{
  "arch": "convnext",
  "train_examples": 48750,
  "num_classes": 3,
  "norm": "layernorm",
  "mlp_ratio": 2,
  "widths": [64, 128, 256],
  "mixing": "mixup",
  "label_smoothing": 0.1,
  "lr": 0.0013,
  "shampoo_beta": 0.99,
  "precondition_frequency": 10,
  "epochs": 14.0,
  "warmup_steps": 2140,
  "weight_decay": 0.1,
  "adamw_weight_decay_other_params": 0
}
Rows from block 3, named by matrix and row number. Each number is 128 + 24 x the weight over the matrix's rms, rounded and kept within 0 to 255. All counts start at 0. Numbers have three digits each.
# f: depthwise 7x7 conv (model.blocks.3.mixer.f.weight, 128x1x7x7, trained with AdamW), a 7x7 kernel
f.0:111079131093131142132096086134104148127164114093132152151145100150141128163162111115174136164190140090130100102138163123117098115118110128146120096
f.1:140133128119137130167119144138159130102129118107118161100137157112147145125085127128109120128141131160124120127146144117130099103136125091123097087
f.2:155162118124128126146141186170140161178147154166162166166166162136146147127165142171118130125142142162148131118111122132130099133140112118127099121
f.3:116117111135121123140144097113130133115114131134090095097103110125133135131096137150134179158135153152135131150128127143140144126149108144120124131
f.4:109137127086081120123100139102154129113119145140167166163157132130083149133132127095118102108129156132163093088097146143147145130105123113134132144
f.5:115156117121133118112152171148135126091090157130135143130101130159164156142113104113157143161150094098083139151142139111086105125163137124096117099
f.6:159135141150103107103133119134152152127111140147133168143131147132128143154139114117094072078099071104115101088119117097095070098100109102067074069
f.7:115141117084084089104129137157137168131112135111172125136105117100143123128093115130093118108099146119144146113155178159171141124121136130121133122
f.8:084140134152127137153114143145118136142096119107139133112123136158140148123161173166116105133110128142117158107111095091090092135136143174137099143
f.9:131125111114111081125125134143141124104110109142148086093111109131137125095105108104158178155148169146159192165146149159111131176155123149132113108
f.10:166110139107121091135148153157150146115130132128147180149126162154134111111143165153105085091112120112111136117118100124139119141118098122141117108
f.11:141115125150136144143136100128148133145126131095101110105133124189141104086131124155158147142120123128136161161109149145115130138114125127135108120
f.12:097103160165175138130113093082121144137160106101116157150135109123115117117135134131093115161123111133129106109126119125134124102088119110089129099
f.13:102097112114147123129106120098129146108115116114077115120136122120156093107168125124168151125124131125146145140143121155135113142164168155165135128
f.14:152187121123114164135144148141107108153150127151156106127121156144103140129165123134137138147150169141168148114106126128092150127128144132148143171
f.15:138081125129100124119095079094125113093101096134134150144119115155133151196203148115147107100177154138149075091124139130125116149151127170148149167
f.16:137145151145131140137085124113101142143125112123093089107106134140106127135105109112129180189188179144135128145149135145135136092102130094110117104
f.17:120118138084137133125142144141102143134135103136105116126115116128115135149117131111136154148152114123106128137166139136138156124139128124100108115
f.18:138126149148166162155134149162150143169160136150128096114138130129111135132128120154100082133146132097095117109091111118107113079110097116124112102
f.19:144117160139148135111133104141131107109130130096159150132120112109133157117128134117123121136146147122124135121135150107124089134110130164125082106
f.20:107129130135130129126146116123142117109127119139147113110097118152113120115118132113117120110145152150147117129143154164150110119126137151150126104
f.21:114116135089131149134146151127146131130156123118141113138160132120142109118149129131152129121136113097115122123137111131121141157125126135128128140
f.22:089120116106090093090119107110111133122134118129114108127132134151138119156126152156143165120151132146109153164117136156153146148138157161180155145
f.23:117142130146142117138147117151166146125121146143167155119165146142114120078096129145121124119082131150154138102094122134155130113112108100138153146
f.24:097095123131151142112109119124170157163131109094118128167157134139139160158175100132103138166151117090131111117117136117134143139141102114116135130
f.25:111084137138087114131131089135136087104091122107177172089093116130112155182150106112117119136147152127102149111147141099115122156117124129114107148
f.26:127131153158146144138106134152158134135146119110137122091133143103113149116099096100135132114091069090133146128131130091138133127148121126134140146
f.27:101142103144136124108164204161187197162175139136146097114133126126107100077121123140157122126124125115121143129110102095126129143140137145121133140
f.28:119130111133151115149143137109161156122140141139093114111115171144170110088104130156127162127101115161155117157140102110140136132111119122121127103
f.29:106100124141107150108098135127126114092115125122160141137132096142139112145139095112137126164160148141105127123124123101103100112102091105084071086
f.30:136138139141108152146125113112109131117130132146102096083096113129150096133110146131126153131108154138127164124108126146126164137151128133162123119
f.31:126117116148136132139110140113159143135123147152104128129175158130119123126153149110122110140114095111133122137133116120102128102097123110124105114
f.32:138112093092127120145150153166137146132131137155115095123154172096123105118129125126124140129107122142181167106115128149173134168137104099129163136
f.33:153069174155061166124074104120148157114119123089160142117169111168158091096093166114159129087086079147137115107112142109142116134154141139141129132
f.34:119101111140170140123090118094136139131135110124077129111141158111128126142130106103116167178122134133115151136159130131144152125111129121143133150
f.35:159114123115089110124145133143134129150146155169159138103107105118117131121135122086119129150151148136125140169134141146137116179156144121157145138
f.36:157132132104117132151148124130120144104134103120134135133116145117104107131138113101117125131138154136110116165156158133121082128106124132134088122
f.37:109085115090079112094133114126144085114100129068102079082091110173132119128125129108104100092072076121095129135121138144146144147117101107117128123
f.38:085128099110109104116118124085096095128125131130140124126144117156160186148137126135128138178151146152112126143135114128159159166168156129142179144
f.39:156154116128150150165124156166132170171133128143109150149174160065082081128141152160105095082160135160139074075111119150123123084091105086125097128
f.40:079141133123127116136149161122097082093097146151104134117103136092108144160168138116119135123161142117118140140128140168161173106156148170190155148
f.41:118131146166175155140119109149141139132127120128115139152110136129103130154158128134111098086106103079098079086099103094068074100102114112097103106
f.42:157145157129119158103170153120090164133126182161121107132154120130106087093107122141132115124108101118110133159139118138131135159151122132138130146
f.43:139121133123099114138139165171164147146144175170153174150138133144139158139101083125118135098087080108122140117118092119121112122108104083115114094
f.44:128118125124115110125168123106128132161129154156101126125144141112136101111139152162138148092127147140161107107086116164113147115096105108115137165
f.45:123110127153131144141129107085080096119131133101110078100127110136108132098102148135117142142126108122148137115124111138151124149119106087136150145
f.46:110128156117144154115142144114099126155134130115109124155108152117143123102121138151111158142150138112126139143085113112114131133143114118127129126
f.47:134127118125151098129127148142137156136164121125120110109152152118109108088099143146126130134102113149130123130132133122116134121144124125118126128
f.48:104133111136155158143119143149127170129120106111120134140149093099077126184135109103120086141138131085119139112121106113092103113146107133121131124
f.49:098089104100088094109116147156159145143135128152150130126138114113143099113113128131170172108096075133145170192145160134168155188175176167179148143
f.50:131125124120113132157115121117099081082141122120129137098133117147152146147126125131146140175177146119091125157149125121135142121117161134128123126
f.51:128099119138127142139128123142098112138116138145107095095127137134109127131150128127118086147160149113083089099110125140123124120110125138122120146
f.52:171202163133116135119145159170131118126122142160168125108106125127107132134127093132116081097104083072102116108131114094088121109123111136101073076
f.53:143154129156164182172123154107132145173160122127102134120118124089127120126092101119095116124106117110117112119128111133138133153115153150147163161
f.54:105132109139147171199122116099156167158131104074095134110156114114123133120137130120143158167164148154129149114145138126143141105130125104123130132
f.55:112136114115108152106131146143104105127121159114141109143116142156140158153124130108113132107141133114127117120130150152144121100108134115111118121
f.56:157142119111134143130112167173176148114113090143191167131120120120146139100079101098093095090133158139101140121139112140122110111146178133114110116
f.57:152141169171112119134132158142115112129138137153074095111154125139112104148147111112169166179158147127121117158125108117107125110101095109109106114
f.58:131107125140155165134097091104090104090103152160076106116133119123156123122166120118110142168166127115143136118139127124137150111123141159128123115
f.59:137151121148157152130164125141132168153116140099121131153127122126090107108084095140135133110127102134121138135121120127129114119106132117107110123
f.60:109136112139145114141124161154159174163148101129139113145148149093106116108120127129107139108134119157154114108116122122156131132145150141157159177
f.61:114115108103139118110152112104113139093112122154096093100091109157170105096094106123182178171142129142143172163148140139145116149179162169145121127
f.62:137120119138102121115112125109136135145128142119134169157169157145094093093129161140098104109131129115135112090101101091109134114107117119120127149
f.63:128118135119116166118128177156182166168178140150162138173166145137142113100132114124105111105077086115112124112108130087131121140137116135128137141
f.64:147121136154124142128164158157159160167130156172118141135146174090127111165125102135082120109107146129134075083081090111115062098095082097085116103
f.65:195161143129156127106162103116142145120105108118098134095124144120148106107114153147125140139121117147125119148105126118116148153144138134126120149
f.66:140120148111129133176147111123099138166176138080084080126118141129077092127116114107142109109126161166169101126115158165135123134139111131143144124
f.67:142146105133119094149109154178119189190151148127167135148141135116130093107076111112149156119100120131110172171117126122132142106130140123122120115
f.68:112136123125153128103086102102067099130127130124109120109128144133113106131164156155122146099120158183161144149115139166161158129170135123155144154
f.69:140091142115124140111133119152176193113144162130104083089147137144169151148116109150118127124134136148106090102111131112106083146125145127128112127
f.70:144121108125116148135107121121100122121133121123111140145117116128123104147157165124122104140121124159140127127133111130116113132130108126093113127
f.71:127098126128123131136124134150140117145158124125127139126154137109096131138128148124112084091120121118112096080118109099106115092094104091127113116
f.72:127124144123117117124146109124148129117110136092140152110109110117118149148104097124118124139118113104130119092093143115100099128103103103117116145
f.73:131135158144106140108131155138151168150117125118188142121109102120145125149136106123134132101114138147151134124124128129128130129124109097110139139
f.74:150135116127147133142121119146118162177184120107127112155163146125121136131126132157105136166156136127122141121135103119127123104150138114123147136
f.75:077070092147140105143082071077104098103121100089093108115153179132117136144148148142143150138153171147136147141139152147150161151143144151178157170
f.76:122113112095092089140151163165137122145173147151156114128169162147097109122098153144114132123123108155144143116114145155158114117139150152145121145
f.77:106130100114119125131146106113127111139120142145091123114136102157163161166124136108147166147126135117125140154156138157140146168165133123119148106
f.78:113144148103131131129119114147094140134164145136149153144131129122083146163139113105129137143174138118097119133129117116113116113115127111128138148
f.79:119137147119124152144114141142114129182146149130140151153141137155081090093148129097159094092106142128112137112132112098108135127110109115115093136
f.80:059056068084079112105107084091105116139125153122129143163171149153142153168163186174165169165137162167144105130116107143144162098089132111122139123
f.81:102150139125141122093118134141147110105117124154142120114106133109113114123129139145118123132167176171126131112095127104126131095112126134139130128
f.82:140080107092087133124139183170182142139144124146186163157107140121137131153100112129112080074096088081096151122115151109151139143144129111146151166
f.83:106158091136150137138139115127122136135106112149152133151120120130130131121158124138122125122127118085090152122144102113105121128124143130113151156
f.84:128117114138144126131136094096093077083114103083098131120118130130133140115137139142120117148142137156146145120126141125141146110126143129143140138
f.85:103084114125138164144095133147136124133137132101142158161127069120101131124108086089110086142118100084102113100136099076099093106108101099111127108
f.86:127162146115124142113128165119108156169112122109159143118122103110124141127128101110139142111093117115141142129120108136118138145108093125119162148
f.87:139126107108116126132120155176126104123124152124178171126151147140142134148088148141147145122106109114108125134127122106114141109137127115146110145
f.88:114147110110100127107170158146149155138135170166169156157167151121116087082134149144118117089105078113096148114116114099133100147130123087118116113
f.89:165163145156159168158156131151187178194144141144145149139154161115113116104093136152090099073091091119100093113089094103096108081086074088115103095
f.90:160135166144109118140144117094099082109119131095084129106124114126128156163143133135099135165136153142114088097120116108106074122130135093105079086
f.91:128118132134153110145117104100108158166164112120089148176146135087109095121170180139095112083117158162158126103104104162156172132140116129156163134
f.92:121104093088117107181112108081144175118181092097077144111084161158159135162081150182095154132152092150116169168159110139195106134142207115093149071
f.93:132212055161110168085069120150162151125083189130199203145128159098077116063073179191105158095117123102105168181119109127166149141116169106096128106
f.94:151161154166128110106151134152132153132104138142153148096134109141110131114111114110120097123108081086117115134105127113121118127108117120091123097
f.95:136120098108131084135154131143153135169118155135100076097094099119157103107144137140139140114115132119111131147131136147128151134137127132127123123
f.96:134116097118124120131127116125103105103136138152095130106137118151181140130148136122150184134125112110122133164152139133144127119122146120156118120
f.97:128141141121117121160135093125104156160158134118110119145146143145119141138174168168120129133123128137115130134136089125102111172122117111124121146
f.98:098112072169184174057065179102085092104047148080127030090153126091090225172194051059111068185180215086111204180215161057137187073041105210150091139
f.99:161118133101129153168159163134118134121127160120136105142131100116126133158148096090135113145139139117122131118122143116128122140149136115105111134
f.100:104136117150123125109108129099154112114093132150120089114130097142118106111120151132157149141148159141156148160146125157143130155117118136128108121
f.101:128137131106161168168122148119103112149136120124099109134133107118115117112149137123147124146120151116105122125134122125156127123139115113145132143
f.102:135181166174129115165115187122168146090110119173085116125078120107146126095050051124084160155136093139157162165115095104146092110123168118104107114
f.103:103121155118109123125127161167135105120101148163150120131111106142123152148110101085166129135137129093096179139157124116118124128171157152133110144
f.104:123100117102112103111132088102086068058112122147087130096119097159164158168170119110143165191187170146174116154150146148115132151158105113124141133
f.105:156132124116100137107113085129112092117084159127116103102074088142129148170181096084182150139158168152138123144152147158140124112121086160154145128
f.106:102153161138132126099084096100077094107127123108117107148133088136071121145173115128159112180170191121134130121129144153151130122156139150161158148
f.107:153142154110125121133164156127098124088152154153145153125093128121135129131107134143105166129139150185167137148150144162153121157118144104126132097
f.108:113162124135145157142124151059054110110153132125165166143109099149143183109129127119149114180140118142120108098129100102126104104102144126079061114
f.109:081122135120113125122110090134126135158140123150139130117108118088130160134163157119097110162179167157155095111139157149140157100108121143167132159
f.110:154140131150141132123135159167166153148158137128120138136139123142109126146149109109112086064088095092113114092086119136083122097107063088114119101
f.111:128129128139110111115158108094112098062090130130140143093080092165147169119080107100167167189142091137160127132155147134144125168151158128092121099
f.112:128112133097105127143135094164124155181171133112130117152157170131118127134109153168140132128114082104120145145121148126113097143153134119109123126
f.113:128141141123140143150137119115111128163161112112116110145132135121098149157138149125086091148155139134123105098111124127135146120117127143151121124
f.114:092092096140131121138102095080082141130119121124101130165164136108136114142167171146136146116158166179154126109087143149128151106146100124156127148
f.115:143145141132129163178090088081104094106164092082093125147125133110129155190179113080075103183168142127078121108113111070124106105093107089098130149
f.116:125126131169159138128117094103102123135139105104114112093087099126142121095108114113121160163169136122113134145152124139144155118156151163175153166
f.117:160127132136131105149144111131112104098123125129124145125127160095114140097120108114104092104096079119116142083109113095099143152158106124134122142
f.118:062171124190146132150080158050045054125116112093123151148094119152098166092157118089192106169169129140115143097186113139140158115102137177156109183
f.119:095115117092087095130164185164178161127128138161127121140121120108145170158122109096096107109084093107125110121124089117109129135152128114114117133
f.120:121119092093091105152136156163174164166157123129110120117157153149132101134177170162138095100153139133140086083109110080066099115100137118098105112
f.121:116106098137104129146107128161153141129154109135144152152155122118113138131131140135128120115142139086137102115127117102107108105135123133146139100
f.122:146132146136148124129151143141145112128124140141109120086105140164156135106064107118148164154109127138146113141149122107107087151137132130119095110
f.123:182177122114117074116170211196172116119108170196168117138119106137125096114108143133110123098091117138122151141096101114113126155151108103113142119
f.124:137158145126142128117121114119127124111102096138145124137113116092144140139137151138144130156129154172166111134124139123151156135121119132148159143
f.125:151118091123108090072108118106157087055082140126128161135085079140089126133100092090113121082121086087072141109119142123115109128141134116140128122
f.126:119109135141183156120101114148134106127095118128114123147122119122133119091113160151146103139121143142122111119126124156132124111084114137119098089
f.127:153145147154076076133158149197180187176145190199197174158078082074120060038111059138091076072087088156191145106108146134098099129104115149099126132